config.yaml
encoder_bias: "none"
encoder_shared_expert: false
text_encoder_mlp_ratio: 2.67
text_encoder_head_dim: 48
text_encoder_drop_path: 0.1
muon_scale: "match_rms_adamw"
final_lr_fraction: 0.05
Rows from expert 7 of block 3 of the image encoder, named by matrix and row number. Rows with one number belong to one neuron. Each number is 500 + 50 x the weight over its row's rms, rounded and kept within 0 to 999. All counts start at 0. Numbers have three digits each. After the name is the row's rms in percent of the matrix's.
# up: expert up (encoder.blocks.3.mlp.up, 8x64x128), inputs 0-127
# down: expert down (encoder.blocks.3.mlp.down, 8x128x64, transposed), outputs 0-127
up.17 108:520481575506498434431514540620514529495446497464580456574587514452546530559563470480486542503431481544528541580562607490441475453503512544563588651583490467541462434566550472561513496551450496448589432507467440491452480498466477533493486462594466534463507483509520441502501455425451484518483505410402540485534448544451416497451430472533545507546455442527515433470536493512472394459592
down.17 115:521490517449582420488521447491453467570466491497494512526492496466514415455444469487447433541607475497419570453401485431513541582527423477491515512570488526503447547479565519524501515461474488527464592469429455486507562417564522483432516538498555415585514392573497513539549515457516586476592631558437478516524493555529455507453539484558431562521584587535399426518491502523555433467548
up.18 094:521476531483429470544601500477504548448543411479445433574438512534418563489489520544512538583457436504537485490510572523494406586531463467468497455462563561491478519548490513464505417451483536559466549429592539485429456475583464436459472481480493565517454500579407538466386410552548470453442512502529550500538452486422436552596514491510530528503479455428457470643515493559498593574528
down.18 096:594434523468544536469469475514494600455484485496521449404571496523599417523501590565551521517471518454539563450529578539478459406446479522460495475471401562489396450520538523522451549435514515402408456518439574554480623437512531530508454448479501425521491546434460481486518558552584491581529467479570456517477505505504476467485478476494517551562487500479660443496409508523518465504572
up.19 089:487393645474569479454551519496495451555513543518474458548568511467537503420474518485520525532501494491526426462480541548540490485609538613483552546528446410511374480552503489543377509548508487500524449519427400396550406548472535515451530516489467441486524476531551523492512440556471453534409478445472547482477581607546446456427470449511507558495528493585485444577575463498506444491482
down.19 087:445470367509488391465600457598468532491465506484517538507497407512556440497474493492501549492432597482457496559544521563521504507574490506467503415520573449484442574474533456473501446463404498592436631545540515490494544473564515462485478539488488517484512419564427553435559543495473455482549625504508466478497471473421441469478484468544561517473608473527498393581526554439581491481530
up.20 078:512470436522464579492522443441474495547550584546515508543526538476435476457540419469459494600639583457393455471525439471473477495461427504428446490402512440472493519509421537463489558508521583511511529478535504535570506511537421447518575594484455531484528455504557469404567508494558583427518515517412541518561587416516570503518501546487455398560407547480432484489517556577484494480531
down.20 083:463514486463449474525400489562577478547459500480541528537454510523518506461579514607480556577511486534617501554507544471471567558422603532498483466466427458460586518444582552483585525433535547423439453487436531485532510516507497514581430536492577525438441474537515475516508501452454455454501493490543553524555601349433607447545480430485481500473471442528444519518495526511461364524471
up.21 123:503490557494520545518510462565482466541532550538517418433567463445516461547513530566367446500454532422495449467506495557476481559554409530446477528518511547509487494492501582579452475488482416513605501573569603435367549471538499465603488533440466434574532471411509396550521523473541487479469450432586505528416529519428546573545520546491531498472531497452480429508545472399423534529499
down.21 107:484477544465462452536607452478538507484552460444470471560463475474496462516479587494488488524510507495468499470464472474524492527472468491560490529516564597458458420535577458473451532585505546607512564493455522539597535396552520523435425441465485514438581423567433491395503517540531461568553472498466418551556511514518398528444558565556531465450600481478418453619448504556493546498377
up.22 097:527517603498545509497569532535582433563513484495428442489437447493500515493583516476504467553533467532592534468475506626462424627574583453499393488489465476443511426522491526487421475485442614534464517543508446488451502527538370463525448447463475438466509547545500481509514517350572497482516487588474537482515471482479564536503482486456540479487474515529467483562394466475450600561427
down.22 103:504536619427524533462490570520640434575454528524528455364548505619451472433540422469512481473571525591484517478468536496534516513496503487484465499552410496531435486535532550498485509470429516525566428483507494506531582481474492513631527495486396527445417482513455505435440469486465459547421501407512546464491468513471521408503496543532611559556441495430553483517420491446544551532468
up.23 113:547501538479519485391481491568475398489495490532609408543527432436484454491491377504478388616488465506499471503536490521522581583525463569451546455538572470540439535432479510567501526473479465473478556491575532570543514583453554510527471579563418502457437493407499510473525515484497459497438431494513542431557421453522541522488491454492429544495478414544556471527573538626560462558476
down.23 099:496537541561539517481523480533507448475464526538525494457417432446576508543536425437470506499575561456488422525517442449547440413511432546456602445446538461515426595499484502427454476531533387530498545411543490563483560565452494475419422477492622510573438594472524579512509486401486531527501558424430544484489484443554485512512419403504521532442540514560474481552539574521553524510567
up.24 096:508479501433519534485502457565564492576618515611468517433592468465486558512484404480530519456531511474549525489436447508540494556437531463462528485479561492601576454575423471571588568499536488466378455435536489502469477515563551519579455509518450453383522514450437447506458478583517525513463497547440486420573568511500481562404426542428430527513494524553476433544475488476518575511427
down.24 093:534555451497513591520504550493471476482443513449442589475415549508561367516475435511467506444591517498499561482461557483569414524507448456512516429460547611451506522500565524553502612517432549498516466507533555573451506430437439541543594470532469419587479481512552494487497501512376443454457497490601416470531510460504581532392583522507515523466474450559549501494449433489532465435497
up.25 098:449478497538556501467403529479410582438395572511442542551501440419465568511531493552529536559531461499479494439461496582465528464454401429542470545419534480516527444546523488501491526483549462492589491492534447535452613577586530390459562471510544530487512580440590524519467576498421426513539435481464543566577483521519539512510402569481506461484479533538511500499393528499538544404560
down.25 091:513516459411518495489489492389487471419605468526436467568418457578584482546511508430517578425471512503408464498539534524502410513581499518479515396473492454522466532456443495464432476480515475417480552421571548532526506538492480548519536508495509484492488515445485458507564544586510593522456570528495453433557452549569516535471557479493529586492572418410562412551600544447404533557551
up.26 106:598462451459458582546498545521495500522538500468454543442498482453597480554569455544565489457599543559525531460473466459470456466506444413467628495482531539462508469536479538455598377497592481526417447402531453450584505436522424561402449452584533464468507517533507446563533522541471502462539516528487529589491472563501505477441416567543575565498495551423475520535444456427519524476467
down.26 105:456516571525471433427457470552590487461445509532484460546457513566461532497603364526489602528514475537508473597537605527521508575415527493482421528493466443550405529410490536572506510443548436510489442456552480429494477634446475432518534465547596469486435563527585481494520521506519573526493496466502472527499491469468520516529424419461562391487466549457582502505478596469497466502522
up.27 100:562440555501481482393469437537518496423575525523384451457572398553572588446399424545451555532487521544493480469456449492504508547506526431452533585467508541585550494570495506480521541513551487489401575381505481515516567606508505507505447444533417478479508506503469427561436515555576576465572450518547440543446505564413517503489548476509492488502560525481577430560457501515448544506522
down.27 109:473463455530614490499503515378478459388424485505540502566548567510496478409485577485408461501512506440493550508577490444563492510517421510574480489580433482508518431509492487467465472527449534530543553564480554561517531441534497485521559492517471449556555496436593514511448471508552464429585478580528488444598515484541550537521503567526371457544389438495501502417519425559598538426485
up.28 097:487606409430426504595547443398524524519493390473454558548486480564534585547527604518492548439549534500481563555537484550484456550529486432596546475428530479408572441469553495596432485498530445549456522473450393508414570526449505511480531472535474511568527553432480488594412550484446449468552501473535515508506454511487486549465555478456512461445423586515566558445505475470472502494484
down.28 092:485478432517471555461465469441418542493533482485528513465400387597524541436512540528478514456544434447535452396464555502472517481445574494578520580491573512447606582454463494538488539467488442467535352439585483474481518459505499544520494536518485467549594447465536459487475590533484478573485427523456447561559462609620521488398572520439517530469500500510505503513582528509446469472510
up.29 097:470464506437513562394511500479570574467593392541491504544543396480500610509452438558460560441567481498414513514543530561484496560542517496496430582490496563510451513479554528483526532468485490508509485504515442394536477354498522420552541476547526493506498484511521470550504463461476432477561460474470554465571609488436519524565499430484552394479466534597492520444384459585520500576533
down.29 100:454597552493461521535431467523580445508442541473529545374478520474471440496495562491511432481548607562575529508529477589527522500487610486468552399466499533502442477500437525533500532512512506563514549511440486516499480451468486456658550493550507448512370412419501550433457502452439560478433531531457529512527491425520586516470469530439512473445424544540455524502494627558484444506563
up.30 084:511391484453495505364472385541507611446532513418500474528510430493501487489502533474476511420521607439394486437477481521487520527544439521430586547552548539469436497534536569524524501523475533510545538534535518488630466513480473445523445604570464416487530502537515428540484478475507560439524509538508528527515437485524445483471480514412503452462428634634509499523508479603464533502466
down.30 082:377513597493505469519484501522480518463399467514499452483530449471487401451584449444450456528582542505542460481498551473508536576393584401513486492521461618510525593566427598474464536461500511472481473499431492438483530585481506542533602560482585558500417514469502577468525581474460525502462442406513491407585527479565528483541457554461533486463547453445455455501557466549555504527499
up.31 092:543511555511510495573521461549557469478415570409404451549530583484585437445396490521478455525448478541542479616521480517515500389545419485440481542529552513466504458525530572552567576461493495569477490510584472442511439494439492453469527540473502479564481579533546506606464464478546503488565563427534613492421448421422559425538462593459492424537547527499448498529491551478496480542520
down.31 100:458506542412488521552568578547498486543504433552523489474418457586487518476575553459465494479537410524493576508582593496452440524460535495568541485442530438496450424452621468532473361498512518454506485443465474467499538568464529468420502461511515549549592507517406501477495553467444511480573506519518558561420423551404521614477496456348539480530521503514496468447514518491527593502497
up.32 103:500487549489510513604487588466426491570455561590521582473517473578512407496384505570560498439460483481560481468511454568447497481456535430483486451489480547583512556556537468455501496526560596459531462416527498506525493498570498454509417490434520556425427513539488477436540510478489441520565481556435539600457567529445539555485484579494512423582510491454425590490451478493421592459399
down.32 106:472644403543483489500407433496458512515467450523602448445399419505522499495498455577509468550546475464487444511464503491522548514524567528471420466474511510457503612493494518484512522452467503526507441476489469467452471619458532531542533460476604580588426586476546481525467538531483493508418610574468513499433494488546555436447547464468498560426520454536585628470438557493502518431538
up.33 102:475474486483563447473547503543387511453468524586521435445555516449557465538449486500598506531460430478542561500487528535414515530479501468538559517539495448514515520462489440511490511479465474447484424413541448553564620523410558504568517534650580530450522506488511546514422513440530467510596505407468556476576442462572388494416441447470481605442514476507555469525591470548474482526494
down.33 100:509526514462467557508437445523550387578385454499449509540403435490571411530558420561516355495421537510457428508453572475508529610514504490464478517450556503514360495570478465551528513509537460492533546411532454519508493529544474498388544467477520551542525512569510459579537522515478512555498559561509511528538512568550575564397473454477482445462547537500471434525428502443481487493556
up.34 085:553482555476481495448408434498461478651477480464546503494453472516429476406545424498460482522500595418497532430467562559560416472462489497587589436524529522532460484518435455519501432552497451564591533439500546451502481479522580642451521488481547533451390504494495511412486535461487571618445501503463488443482479585571495454466539518491542486435492453512510470594487518518582546536502
down.34 092:398569560494440479451535467565429533519566372502472540555473517471445544425444399476523525492510455487408425503574493448505520482479437512510499542462468446431468552581479503456484445448603564455439541481557568579577583474452502468545487540550497563512554500497455544469524427475500446575554439525542392447509436527506462545503560480531500522575422519530481492556537627546442527488443
up.35 096:512447484589470494596485573469452448478508525503538517535536544528497495409460434508501547460580440492467546459574508450538488565537438477611491523536511525461482403511572517514477524490522433577577585507452468524523507612455548530443497497432551393589499479528563522465509570534448442542536441432471357573434538597448405455480545458474489428595484515471551527479484492466501455447489
down.35 091:494551457542593446628561467548513407468488492449510418533511494463528538467439558474460510489531458421560409427487395525548534522584514491459415497531516440452515539491514570602502562506518623536557522572477597471503503485496465603537462507482478475461522483443466474383426467520424487589479534504563515477477541441508476492449539578598508461504522465550472483582396527501488497498429
up.36 099:453449446528495498458517478454502620466554462511483529471461475499541541483541431504462475443449489499567602535569423498515562460459520458563529500478546526553480425543561456574571438470518472533436439473552613521520502581493425400475529461570460455518423517470435352471512462570430463508614435491504534494392595532520465512451517472599426533552509498415542495522494569535501477507492
down.36 092:567529458494564583529526583471542497367528501512465516438582464484457442571512469503453370460515502521395487545406513492421505495413485489472518471500502549555537525475498499524523516516408505540431468420571560547554500500519560531528585504533524473455547488513497518549519427639544453428514547391508415442597523484531545521575573454459427523465471451533486459421459475476418540504533
up.37 089:566553509508519462497517547566494511461473540534555511558523560463461478476485487512496540515486534556536473561493536527445477455495583510469476614470433424479453552500462506529473523494495521494505464461472532556419458553419504575504559314512525531520556456515499571427518403484465374528488544400454588457570468480465514512432478447585651536560539426486492499480509468355508474479535
down.37 090:510428399465537499552546523472466456493500485490520561441426532559511573498513481560488420560483460471563560424522444494553527549534519433487504497567567520502465462506551428563471534503410498508537485513497398508474549490519498432413409501518522465508575400489474517643496506501565555412570478515527524518518570564486583444461499498485365477495498584407583500433596447471580476462452
up.38 099:524444431449492518505473552508464575547401494492476537604492469553550443447568487486496460511557437434513492517456543500535502485572521489523442417407586460398561447492539478483451526492424465500635404495443414513466548485483541558443475474476506448539463540492435561429511448535535548485550454536550523442511486569569453436507521464492581489512524529571534529559479617480616402542566
down.38 096:506465470452455535481488368545502498458490349574575559515460487464379519484421417519411528439426512515464496485496519525522464533508538498485523450518471569490533604529419486544559533488583518502516488489497540566434479468504545584502596476485507531559521540481602455481559460491451467596553534503477467499482495505492472424503442588543544479512499585539416393505503423474449628552518
up.39 113:529559524477480516579548553545451498535461499440503565463529530464514525525453474401498550413469500495554505490576460531448460577497667515570473494481448476435493562564496489543627503559489505474600449541576469509571476549421439520402546484471490552463498512507449485474495491437555496561510506494509536404514479378577459454571451476446519500454420478496469547376485499574412512562474
down.39 102:590511550479583422445498515487503465549462463400518460446528587476574550533491449533507455461571494554448611491439471493483469493473505470497522496574514509444539492551481499548459522584484489519609548524456396457482437567425519431470476501443479455503538497496579497528521515464565533483499464551529399476557587478540548450434531507555482598430535506421393353511510468454570562529416
up.40 106:436582440521526486514501492471505481454618475520485470437537496544501410512508631472554532495475436413542535439475436618446464531439516475419485472526600614453549528516451494540409571436530512509487519441490457536521496502500509505540475521559535394556470577433489502560460579509450380486545496499469496401560499532467450505466400545501470493479560504567538510637537557507499541507499
down.40 090:437523525478614505475518502389514449561482525431458405501406486522581479494556570530477467500429523511565542511523521513610497505523496506483429455393501567511494467535493500535430523520476519513465560523482517428510450512533433407538417485498486416466549498600593410498471568530514477494515454472496514490479509608477502551423424618527509474518595535403578436496535445520552607474540
up.41 101:429533522578507480545444542466523486527563481514449503448479442518477467538480466464483451487445529378554448428408504550500499573525492541518543543478464527504613435515428580483536465500545537540586483451441564453574491413486514565492573551477537539431450417414566506407480516552561493558400483520505520443455587473464472469513481612532495534584459530451557495587409527489459530608512
down.41 116:474584446549536511483458569424546575512480537475527519427462405543435565395519498457508488514429516473495566464430558560646517434444497509477557535464480440506648441494548455526495493520572560504559424473452545446500421492437477555531477544534529484507519495414503475474543494498475475565437443445546498520418544396427477560546481502435400525537462535515559574529524525516441482588478
up.42 110:547480551566474479533533462493431398505581467495476519447511546537604505435435483546550507452475569572457495558440426507499560564610477379452501517471480479537626548497494452477571466483508470536584528423373421558573542428505479455527410539507409460515498514522477547526553520445490518553514416560501553507479546510491508553549585444495436498540485470502503543479448507439423490576426
down.42 104:556580420525612475541486458500464485449617506528544528465576455505490530512425485574442521475378480475501519507500485525515529530539487472518545521399421479495587522452544563529504521516461478476419515479536585521504530500528527566544460514462370500488437581462465506600394484488551451487570464596455499399522516562470475464525532421571435461546462483402457577493451491538476577419527
up.43 115:518520475544407443476429480459545487506524521554378462510450398530435423437483558581456480495617476498473450467447535531482546520546421457584546522512420495479508546468518508478556452524470548480480438495427531476517427468525526540515503539528497531491448452396525556511478502585551521625504472469568602512463579516525550452557534602555485435553468560457461508601366527513550472520479
down.43 120:536561413482503476393475542456462502544511512469491481435564485496361654503395519470582526463490536517443528475511490515553524442534544505492561526454514562532559442561481511509519463514511559522562379453516552375507435503506499502493481497441510567437492506430451488546517484438438445541500516485526554441407538425432507520561566570468440507514447591443586562507516569596472476536498
up.44 107:484505457492500485494467597531553509434524529440584483393497557493555614535463418451580509533503517503498556476463484439471513466528562527515540534562483432456574444530512496553566436491454511532505588438517456520587509490454504534478541361453487544469485487488520503508512563530600435497482394585480520427449487465592490464452449432568438497494393552469458556450426596445530559424542
down.44 093:506559581517474474534553511499582486487478446505436393521452393528514355511499529465443504496570457479500547472538427477551465542467467517475551612467542600472463403399525499491435480557469519592531479565496494477572526455400487555558507554483521460514589442509518440419453467546470610465479514531431465499476435513430462533489441541502533538524547587572453459573528504541570547487453
up.45 110:530477551500437415501597540549581623455535463446379487519505538607467579524502472549477565471467514551432441493445498530495535509432469497476496391569445534458476498485500524488494462408466447485434454456541624479458505532494504365509474479519543474427492544582518509474496564558468481498537512432590496498538484499467458522440415537570521479544588448439553439485522526476569589566537
down.45 113:480432485431516491515497534514538516366459451509494451533527508574428573530555549620497510555353482561545573514419596495513527487496477470526489541529465531470469506461525570488488507520458557456331415407533516524552501532426489527532455441460463525496490490510432511511535491580541532517534472438545548538549563553468437507552527489508547415511556415485573417456499401469487578524452
up.46 084:494575487496520495495537529478519370504520465473467491466526495565482460423536507433581518450490471438451465510449523504510380516503531506562432434503551657441555486526483552504509392511554546498541451485372523498478518510426560486400462463540520446517427536479573579557466583513550441468509540449537515428516600566527470484572548550437503583475529575538522603483490499421528443505463
down.46 081:437528445520510502543540505389393606402521444451628452458449472564431555551439564599548477504535520512548591500457472410482548547453513468502474445496538537545536549433536444528572535517513473561514477457406380542514492573499510551457404574517490525553492486490493423501404445519548507414464490499521475561492510479465514470492398561458487522488515587542549529518567562505508530458503
up.47 096:444512536504526517548487480445489493501443552491514474397503500419574578562568603536428504408487489469567518621547508553550389419534414448465461561499485566538508506544500490475505557470446571630496510501617496494462473488540530455469431496491475450472505553461507431514447496480514567489477479455378546506496494580434458466458468549400599512420574532574497474488550473528494532431519
down.47 097:618409484464504565419466510442565453550571491495475395583467505464474434478478548453544545483490489549502480506612480375496503464521479534545559384492521480534440465496474553431377501586546533502512583511516515507461487454558507545460483525408533460568573482551447503460483518537565583472493518472465502543498442555390450515455496508499477537447493456530501425551497544506646492443567
up.48 108:473488591467511530560469522511501491589537539504452456527493390547457558522520408528447615494449482511521518528508536598475547466450466446476527549461473469532379539408486482562450449530470434548412515493582495517562449541477506511472475454612564554416487489520491437591471564493448506457514452536509638460496468512495540517494442464467537455515452568431422563586506480425448581522585
down.48 104:491437493544516551562557502451455532464520620517388575556535564425510404489554496442541470563495581521439459430558497448501464419543467435522500551429538512515499463439538548414536441462496392443458442470545457510599588571535449475535518566509440528473484613458479545494427518524586461456509486481475487528493420521517552485591463489530554471571433535477595542466525511471436503507440
up.49 093:529476535440507444389489504469520533496571521477462460528553423474529507482443463526568568548552563446510508536550493499595507432461459452557541380573451561546403456492440480438556552529543421547460562417519576555409492494562524490479528474471624545497432558491505450427478583513516429516482467579439530436510414469546485504529511519517548438500570494471397510527457487439508599517570
down.49 104:419504546483510515559488550430469586438481512505424491523520478550405518493529505516501589445507495601450394629426494551508509505443480507516444476498522413574434487434535554502482524497487454458487425519571575512528544617432535396555542497591466505499445509394444570461567485487557512550485464507464475433458456451521504537508528425498580481568420471484587521404557469486543451532531
up.50 092:422527533565570445415538560564499486490434446501532417458469547631544454434553535585474576530393554496572490556416545447467519526534484499546473486473542431459415477519510486531508493419471492434526501472500451473522558545448507493581489486516530546404542536530509513560614589522479504502496483478477462510527438481628482432489461442430523468569498532479488627483516393527422503531552
down.50 082:499505373445465448347536573534447461539506473503558492561612509433510387566543547482497381463480512607464556527487412507419611487533486527489583505490457535523559526432564471455566400497445528544432475491461492488514576506498476428482527497500477492458534458479523464554573529566507541497627560506496523485523555508552498553427496521504445453517523557478452520440513430469487561507527
up.51 096:468436611557512485586532549487519462467541503446514475526546483541565563420440483535481537520502512451478509505498452500555483461485384491479469524553484533490469449436605590560551486565485407529445478506523585526591509600495512478474516421480415566511477554471590457655484540535513473535579421555472529470493510498500524519485530366451521501539414457484461511440460446441449479508381
down.51 110:499543562474421536549500501470463399491539577588539457524549543395536482499523591479423453466576462489491504467503455375447433453526480508534486491517595485414533538427463504498501429514509509494456529570517447536444537476458510470504495536548481437475549481486466571498491523512526506408559469564500499565524455529592593459593619575470516498496535438544381577441584446468528498430414
up.52 132:516445491463514481481437404499485430497527484572413408499547489505426514427519499495525505552524444575477514502479493514536506566554475428512455590438423503503520507500554477524467455523456586476458539435406453537554503539530445436475479454467386418563477484520450507586468609482541529580596478564583515547437517573488597440496626544571433502489513484474584550509411483493545573489500
down.52 131:561501523496585470380447466509488546511509562537482399541573534493402586482435538524473534483406445560511517502552492480472588467574453503586516514485426499475457454457449492514491457493493502489430547534577484550522445502560505443533510575486413474497563515526472544527386484408613458480527409616434559494489464592496539456593526523485493486566545537449544493424506416510476448427522
up.53 115:469535627607531523496578518527443559415448518462507468464507550379489536550599563474481532462433508487457594555536565513523479487489433541511557542503425447515520497517438458546483472520438555479586436525517502429484428462518439515517593424527391451530589529424513455472501514507518512503525518410556554497548426491465548574514419524473553383469571501480531487439441451480414480507513
down.53 117:647409511459503530448478556397497476483543572529483470465394472511526447568506486486500420495623465471488497484531488409509539538534532530601493590547468470571548491489557490558403530540401435469556507478493477485500534488546457477516378517448498459595566456506552546449440457443549523504456398562520482517478515578482585463446540423499447562514537412529476503514534524531574467521500
up.54 098:417433503468508548548501461472511491547479576457529602493562539492501514508441533429501514514514429565541487521507535486405444441545469441564481530477505543515492501402467566406491603459510541454489512493444502533489518420481476484601525489520560431578469513485526498565378544454529449467542594481486508519543560459566478573593604500483413446486431439480417614432497540464451513461609
down.54 101:507514494515487452579556467420529503609447600520479520493385493464510437480452472501550434454549566477428436620509496500421431512478501562563542535377434500413445488415442510510531495490583466497541555530450420574459540505459539513523558464498537511572483420458595535507546492495479545478478552618395538533463529514477540530451475432488504505518449453558458473508540534561438526535595
up.55 103:455516470440509469481491484502520464580430506541523552477448501595536564577495510466510470705406545549573420505510517479472489469403478498481485530507460467512472443528543501559446542515471527504533437493485479353447538509457546500528539489426495605487546454629513555413502432495503422522518500426471516454499504537565433503502455506532476484539508618520475510568567420569536414493518
down.55 101:570519546556511480431527605484437505487500518508594481528561485427423384471511486542540483458459476524569592454426460493357477496574441498458550522554553479490559490546495440376629518435458440561504541495495487521456550469544560503486476496493547576502560529401505506531524414529487511474470577449546497505501457422495462485509538518534489581513440606490479455457496492379503554544566
up.56 097:475560585479480506522482514464498460459551392486456568502538557534435463461523447525474604521514565528483530567476448416515520538512545504488565450569524538489515488477416507476517535522513469535525424487441524449495486490471476553540565597537526400417491535528413542458531450401452516438455519524481578392535473556429436463537386462439609571586452588505569508526505463523551495428405
down.56 108:548458542552463534495560488555599530574574471548516554504513548505398539517486549392446518469540471586418558552508536483563426460510529468528429434553467509617569418466444436579363478491497522529447582593458481475467487512466457491417572573605415433463458465519488505498486495518470524453494477467490391512512516500579459534537495474437466477459498492538587506532498482482491405532470
up.57 096:479479552454410478509482505485495517528432443464546561517478448488567533471531538450415514503524535526586518412517462412457426601497543540570582552454540429524465502480492516534497429522488505571543517493517481486479484411508457526535641518561470538456502519539501485398444375487473530569537528460420526388549505573508441574517501410503568539425575521554476464418447532551595488451558
down.57 084:448433519454518501521516364559498477426465473502551531495441492543450597561536475522446390476474543504455480530509515404534578499439442545484564490536545504503447552557474480506605516544463483590490493460420403512409463415572532492591487513551554611559475480512556481496539488493415480469436485501515412527488482527548555447438570515554452501588524600489474407496504585534453488477553
up.58 097:438544511484581475488557429583487489530505509507539493539605457535485515471485445464425537430430540430442538439587468496453482537561541534507476493472600502419435469549473543496442424483465518481519507584527515545481518457450560441587485570508528433528419503505520472407451454579470434593481503418488449413549501517470533430509566543541528504510552441586541477634572504493482541593407
down.58 092:408466588484532567543581516573481543520451466463575505535521529481531492586469568525438532511558507399487413508576521481423541518436558492523465569496465533466501501549565492495513585475543465483575494565486534477549440406491467484531490459491551453504526450549462434452445451609415505578513553444461407428444480522461455476421499491555570540503473528570367409513526496578472578449463
up.59 105:496517505463572408424464463464453519505588511477481425519535517503428536480424606494544557527522481495475461480587492494594579507545560505530509483515457458495490520478430443481443539504520425461483560554497460566480491562526433446542576495439570547578514584433442544365458600425532433477510500537496469389486520468530485504485568534515523417454643504500489464469529483474534535456630
down.59 111:515492491469447425420495527464571550459562511406488484524538602610475560480530487518587613476386481538449466627516525614497508432471526483521504445475450456569500517395458535467567514496468461492581471451594566499568398570478485520489497453470542505437407522520476510453509562414552518483434490468456517502422475476501540541520426511507563471536547469439473474550508578454458564544515
up.60 097:523497447557510457528560586484476500542541479534487478447464493469412526424508565455531494516477508592513463488490556580493536522538491575552580579482518500498467453403533623543465395534467550536444525465515412510493541529420492557419488542483556516520474535551489580471455612444486420573455465560531505478447424450523582394467529383464475559479522428474533588456557473459529424438499
down.60 093:502462489563433498502542490612500401460558511486496552450443518494570492580455471482514495473512585394479443519463500559457479451462547527542430494462519533515553528516470522577545490502616523571628517417447534471403558474565498527502436497504580470605502431485521527485511507449489492434477487530494408455554504515455413459458455395455572525447482516522378593574499566485456430507468
up.61 094:466552439472571565574475547406395458502546443465516497432498488555519552487417505455532441568618499462566445567465517446616425396444491449449514466527480480481541524538478515547573552542575455553494600399537467615527532549550485496428394480471498555538440505481506504476486506553459506498556506580499509513493413455538572558468544514407431497479463524505499563479547498443544468513476
down.61 097:534563576436510459532571460498474535543546445486541419491505423501432486403514420388460497482492565457500438506486425480620512522500543553472528494513456463568530524461441553539468522471601596483492589451559555478467517510442522505527584578575536483607456413482505591415449556496554460462434474502459516393449433485574469557449521500479472488467455538483436556526515552515575542547505
up.62 092:532407457447492516448473471537564435520425525520560541522462528513535516467457454607544544471492430556444497482545568495552480481523494446524490553522457563532493523466518407534450532504392401419483468490462470493468533572465463484448509461428539503555546641536501503446399453434430470583510514495498410520511487483493489526539478471546597568521680493497608481517481558482457505471595
down.62 083:533512514574564385538459467522455503501464438503490514528522593455406554482481500544506519497441583528506551645419451469440503576562497509545536496502504419523489507513454474445523529520551519412442629529532472560529516381596545549564461471554432535427522445498518475496470463582474526421489477545437556492532441571552474527384494503517517511511562510549533427542508405477415524459458
up.63 088:534479545455495524526572568485478514551492492483451540502689443459529451461467479516538545512534532410537543466579570509523360506579527472520528504545449410491430419533512479488421503507505534467503554600433486548470499482462471579546509569448498568498451414448537447573471521455523460588461487472533474474558525532463463484389449562487545465490409444500443462586477495571438531551561
down.63 092:466452510465498495564513419475508530560423559470465511564480569637535506542467553416439508602475533466453390464522452506523491504511475503452521561608515523512464492467540459542517463453478483414478581587541583530537428438490535494520441520498526453453469409610562461458555602537503483505541537421424417478449495522479408521428505560569615493450546483524541529573477511523505537457461